{
  "train_examples": 26041,
  "encoder_norm": "layernorm",
  "encoder_norm_position": "pre",
  "encoder_activation": "relu",
  "encoder_mlp_ratio": 4,
  "encoder_parallel_block": false,
  "encoder_inner_norm": false,
  "encoder_width": 512,
  "decoder_block": "plain",
  "init": "torch_default",
  "optimizer": "adamw",
  "learning_rate": 0.00082,
  "beta2": 0.99,
  "final_lr_fraction": 0.05
}
Rows from block 6 of the encoder of a small spectrogram FSQ autoencoder, named by matrix and row number. Rows with one number belong to one neuron. Each number is 500 + 50 x the weight over its row's rms, rounded and kept within 0 to 999. All counts start at 0. Numbers have three digits each.
After each neuron's rows are labels from the 100 clips, of 14976, where the neuron reaches its highest value: "strongest on" is what is common among them. Only what is clearly more common there than usual is listed. The data: drum patterns on synthesised drum kits.
# fc1: MLP up (encoder.blocks.6.mlp.fc1.weight, 2048x512), inputs 296-369
# fc2: MLP down (encoder.blocks.6.mlp.fc2.weight, 512x2048, transposed), outputs 296-369

fc1.654:532575425580504419527574588466481437572498522452434587516491548460425420538551442534451581497574567463514455416498423534570544466474438543441460476432473492561513508467492501502439445445453522572451433411455422573579468484
fc2.654:604515387469588459548482503424417531492439529514526544476527577469508493436436422507528541515462546467417519494519554509473489526466568485549493460501531535435529529507532522440531519430510561548465427488492501552446454405
strongest on: ride cymbal

fc1.165:447503507431445501557564431574577448491580559572543551582435430514484420516477419494523543528446446507493481463472564500489541520539490446498559461437458519568488456485502588440467457487462488519497521545524499544490484486
fc2.165:526538403519481520587437440519490496485433550521459598398515554505524530429508489589502499556533472445508518367586547531493507578418628453461496487465568535502523567532557515426546539385450480588490447524488497517424478470
strongest on: mains hum

fc1.742:483507433552587548527514475424492436507463543500503435544524545583567456532523559437415522463579479523519492526446426521562520486572433578488584441449515470477546443440587521532542428422434516486446519501492416431448569508
fc2.742:441507470569457519568541526575532403453441479493528517524511480570529511541467546459443441536508440498517512461496488521542594553485575507403491572485517465556520575502575426493447541427448434569574469548455504547476482492
strongest on: thin (high-pass)

fc1.606:404505493386483544482528469374481472596431577548500416473508564378450458480464484532498539468525472476518458575446567468435497573460464543557512492524478548503396552484543449526472493476542425462486473476568469436498589615
fc2.606:532536424552486446493533472557569485471510440468556507473414485465547573586523478481485422529614431424468494463556403475527533494512610411451522478502569602507563496522430454451558459479501503460426421535556459534535501454
strongest on: snare

fc1.492:428551584441558523555438575431452512564461596606540561456493402544462491454572404600580462556527457529562459568521451540568572559591500564421537534478561599468497570470562556518428480403459513434575481509503380522531487455
fc2.492:532440452443551458447517467463482555476425497425488463526541572511543508552513515424547617483486527475449518565485591487505481497547731505567527515471462532510486488450411466524555504423435550441512520494492477476516398399
strongest on: bossa nova

fc1.71:495570518537420494545499580509508507532532544506544534533465418465521441428449484428579423454562561562527450430481564424421575459522449514535496498418542479441514449578512531437479522538427452544472556552504492423580567517
fc2.71:440505505551512410510476496497426532510442462513463452501575487562567566478493501506540529510426439537507489481441524488547471495481881517561454502474463419562450477477475461536502508536429549504471548490469564482486393494
strongest on: bossa nova

fc1.147:482581404454474489527540516551412460512442452461428472426476441550459528583468573454510498493581516410409562461488558530541483539556426556519580502419443594571484429433434548555518497553555504448409546432534466457416471526
fc2.147:459482476562412504532574519611609387456497500476533532537442432531489534492521525470438425491559480503510527478552421506529555520515607498445494551515515493502524529487516468498420481454462408468564463538515485516512473519
strongest on: high tom; rimshot

fc1.401:529523559523442438569490488549529452436467485539489527498431574503508514466441465573553512499490589472577486465499520434517520533512413578415499429453422549446548486435521509429496580459420407523482447516532452445526443443
fc2.401:491496502498518436476497482489498544467523490435493486498493491505497555507528488495508537517475502507517518513516542473526470458500946487623505472507512504522484436507464479520536509540526552466455477461536525512476158489
strongest on: cowbell

fc1.57:429592435428434555549433569475536490483476523551510455506553525531436556447548475494472579448536522515454580411534445497447494560499416587518559474435545535420494403535430556444422517544431429434563591468467453563577596537
fc2.57:543559441511537461527470449514533527484465532446493561448479550487515555511523474506496548531567483459474570446615544492516471499457779443532518465499573564509518527490478515448558531460522562514419410481559513524404130437
strongest on: thin (high-pass); mains hum

fc1.269:444468417500462476521534423520511419485561575572552560571585580444565480533528567523553425553502555559589536460472568497445419543538462453427444521513542520564444567441492550563486487563452571498458443572461543503494587428
fc2.269:561499411460528427522462413460483440484404541429507584523520549475547446524511450460476532475444519493466551489420587575494496544476721464548510526471595478525569586464483511454442496464480537475524464471518482463451427408
strongest on: cowbell

fc1.418:471565501446516412546568557454437471592430656534481457532496432581603557473485532495506475568493552552472523458469469536515459482464513540393409539578493461483532568484558556456480448559477483460523571619517506552548472574
fc2.418:515478457488472438449468482530542491459453437392548462517531589507545500560501527474510594490580427465521529496550485484586503462536612507540560543379522558562490424515390368522587481492459531430470495471499435500571470379
strongest on: rimshot

fc1.722:527512550557568480423557470459481498546564465426588504575526487613467475450458500559505445439606610462567411531516508514462550537550455568561493529496502522457513476511494485543443540477495536403416532426463485438582544604
fc2.722:585441453472463525494561555512409492513359522484474500536474496468505464541456550471512515439415529542398513555430511485420499544509592538522491522502463519480516628429527525496436463415414444466578573547527503473467435459
strongest on: snare

fc1.630:481477591545521571567518531499521525598546513515460481503569574516517489460566432533566481465478458460546555414495508522580496526517398535390500573541489498582543513483526488539549567431437446554401541511526446549596491539
fc2.630:459559535546522473531481548468456534538595526561460492455501417495480549401571489546527444502430527546488454448445509478521514526486792459541477462569510456487391417522527556478495525597534577537471535447507431492479488535
strongest on: muffled (low-pass); clipping; text has "clipped"

fc1.617:555388520500523542489454468471603521510581509468476453500547548411490518550401471510515569553510517550530446458506393515476505556535486501481564520505530510448530476572511544599542542478420381498403527559437469465494553480
fc2.617:528591517424525491496504547451450499556519539527452569509482472431512524431507441526480502457366579517419548523368560458413532512487867499534521481486509432474465526492575575426424532499480533549587542467537481479406459525
strongest on: rimshot; thin (high-pass); march

fc1.280:450544470509537492471529494398451465493469464456548476442582497510553474509492456576566452518471485470586412474537432444555504457445500567455542494478412573484496489550520475487565562521384386450551566463481441504563502491
fc2.280:504500419508577423533484455500505508480450513417517573509525592515567513607489459484508502504488488398489539490608524509528501507479925454547529510465565511539547481494411454461509534454472543490441379473496518506460385420
strongest on: ride cymbal

fc1.45:432517462570447488441530455443460575458499523581568556522482531500460497527482483566472423546533434432448469443567504530431477521438447447477470464413544608449525410502432580584545520477510517552502469441566484479564589517
fc2.45:503568457488472473552499503545498421533532561525530575478467477470456576474577442548469462519473559491481552478526490443525557490486542437442568475504561462487505520567532568403468559506551500554473450443532504587506589541
strongest on: rimshot; cowbell

fc1.120:551522526447606539460447511463439539599473508569494462567473456394502446595524503480546506537433533446599493478493607552590422538444396577400446499479553521459562495546543460428523501504522554595461506493461514455597541582
fc2.120:329563598520513492534447517470556475499621505522451516477550448527490525437606504542496513498521486525541489502469578514579515516489500488440462502462504419586420374513488541477465589695616548544541576446486461459502578523
strongest on: muffled (low-pass)

fc1.572:539554443435480577426546416495546478450477523428501584554427441505435427419490472548442447585482518481541423472523552540487490478457418567539543512584447429570515481534448526494470473502533539562469547462440533434484575574
fc2.572:434562551422523559488426491401488598505523527584479510481562532502544450390471452582524539470473566467482490442457569525411446475483345495461446433461450483453476476489507589490516506595588574545459549500474503447477565529
strongest on: ride cymbal; cowbell

fc1.571:521502550468484538530461529463477462501510571529476596530538475562474569466557497554470591604508552549544540502510588506505525487456374524498565485510522524460521551487585543464479650523547544589577538551496491511448584495
fc2.571:473541511493492564604420474459479524515497558613461485412522439545439504361579500524468543548514529569489500492475573596463530506427584535481455455493439470370458509402598616516481530524549541600550545516533436528398487528
strongest on: mains hum

fc1.746:596589490590410571502440528430432456472417556541469461575606493536487464502475486544560515558512537545548546492413463572484496540467419547410526456551506537489611528474488518514544531360421460540538492599458514470563452469
fc2.746:637499361488464492514546485541462475517368546485506524514464507487528540473465496481484468531487517484417529445521489512456525571492608478476504479524535571421564656471545506435525442314385462494529462583531470493488445425
strongest on: rimshot; march

fc1.568:421424498429510534452507509493429502459478437416429483445563549419450515533467503448506547584437470473551491582456543490452566567585448430494519481556551580484434451467509474437471479444454474440477441470501461560429564558
fc2.568:604541455445498525548549533517524518532488586568451539466371432501488531408543496551463519546536546491369516566487431490378521484470448521548501506523495558437490609486539568490439478456530486500518522543599486545383436545
strongest on: ride cymbal

fc1.614:455552466477567542517491572525562545515517578493454539515585457581429450466420473530484472582513554438561544436522437515438442446494431518454437527432502583540498441459521561470564522487558443531549431444456461497480539552
fc2.614:565535429500498457530565450549515489533530545498478528466420489474454568501616459532507484529522512427454497462580468433519515474495402418485564463488568545494501513540442570421506540437523480508423433481573496560546560495
strongest on: muffled (low-pass)

fc1.390:528517497432501589477572567569543563543430512506511522446541489576427486585524452548496588482535532518519448575505559568515494530581428477469494415492432475509520510418550577544465480498439428501523496477502578543501559451
fc2.390:502525569393595503465478529377492602534563545523480488511524525458495495440459475494526533433437607519460515574452561470422449468488603511635482475513447456438474441448532584477500511602599586510501555453509525471462421522
strongest on: snare

fc1.227:515497521539550569454432424455441535452580435451464491531492543453488454502540525433486550430491441482416456529507505579551542461426408487525480500568440577418439470512544557454566507491493532532584530571432414517459533529
fc2.227:536538474473557447511478475460427582550517558487485485461513512455519516460542423529543525501456557542454505493487539506488462501467758461629500435501539507466521479492492572470531498519547578512432469459571533503459313478
strongest on: cowbell

fc1.598:460454502459476565555553476522519493463441532603446532518480422547470522454410425495482535463442529595563537503425550474490551549437463541478577454456521501450453480541576455458537544526480492596453470545415495439484494544
fc2.598:473527535473442558520463506464466516502459485565425482491548480550513442409483506509490500473420520596518505445368575549452498528465746538479447501446414446432440563443616540508444519487470481568595593531438481458431436563
strongest on: mains hum

fc1.428:556484517545524532536426537417553426409552492520574531479539562522499508489518505452497516502588500438557539477466579504562525547593499528383484567451471518532576632507471502432538497583540526544513471582396497537426465449
fc2.428:455564558500532522532470476534530498469575460496502531461499480575484467493631461541486497501520511469467503508468479530494560404515466475491548547439543507599483374532534488458464554570513537537479486366558466563469480513
strongest on: thin (high-pass)

fc1.395:444503591459433520568471523531451453483498584482502549455468495522549517487456445485498504557553498475530541435528431454598451442436454463546493553447485514447478412535538446503491455423482509544507441415452403501473575637
fc2.395:505495560458488472446497522460424558558532471521466397523584473489509513514551530478588563462439541607490446570416514493521470500551446520563480505464450465516469431459456501551528513533490523455482599474515478384551490502
strongest on: cowbell

fc1.372:478587483495487477531545574478504487440542465545544529453459527428457475496485562581447414520443516497480518529504481481520588474570476537372421459427528504552500486600500503464484486379506480460534511478509535459471449594
fc2.372:538460481491435491490464510530415534561448433566469377471527456514496545418594527526568567542472485588476497487486479544503509520479931553514482459467460500449500509413499500559512488488473551471521565526519437431504501473
strongest on: cowbell

fc1.292:551532424551558470435540558519477505583546521557439517421522559562508508465527531451532479572481486444448551500513435555588468556442420471488434470420432502437536492441494585478472457413405515477527544461487456551569539471
fc2.292:474542500493504541562484486510607452467562546507472568463495489541497531380553438535416466527521484468507541402543522515468554487445744492471533501443524434484513475534551507448453535573599556537548459480457503566446517548
strongest on: ride cymbal

fc1.180:511502528417442512422465469483525443518574418484498525587532576468582423553495488524556557483553487470428525516496555438586492541545436526523541431565488501498509580588521476465607471569540445505505487488439471457492544559
fc2.180:433562622519501542512458518487513576478597488566440489447541480572497527409533488563539497555543497531475465478433481502469507434503748453506457469478450478531404380558525561492515543622515542561480545418525482481463462550
strongest on: rimshot

fc1.128:519507557442557545506461451461506527534561577572517486463466548579536443537454444554449514462551520563525454525508520580451556415472467537550406414521470476446455557531505487448492641461512470564508509583533464501525517520
fc2.128:498569494463524476510450481435426467521442474521459524529551522492542471499439520485468515459423514520487523434338590531480496546492724507444474526467485461479481576473573504447435505490456564562580538510461447444457498459
strongest on: mains hum

fc1.700:514543556495528480561486419479502369498556516468453545452551541589418526484485546588540547527620498508485522451598472579462480549456511505486528541480471538452480517525458480426490561560466545470480486513495482550506515530
fc2.700:519528503530570480503451492486517501512544462500517591442499500510515508504480431510514474514462465447500546483545519522509512482505811501549552519515642479610558438506526479461493470549496580506441411423457561511435397534
strongest on: mains hum

fc1.353:496483514543513434584449578527530424467486558508519611580490472466468546486452550517539456548541468516422535500444583478468496508545435442396507468479546469546452574479482473515554526510408424437538550542430401505497421470
fc2.353:559541508438552549497455491459493627545533497576479454420460532447463543423572517538519552514527518495431510558530502509420478492394771516600498448450487558440521463428516625484533508517532568521471518469575459501457485478
strongest on: high tom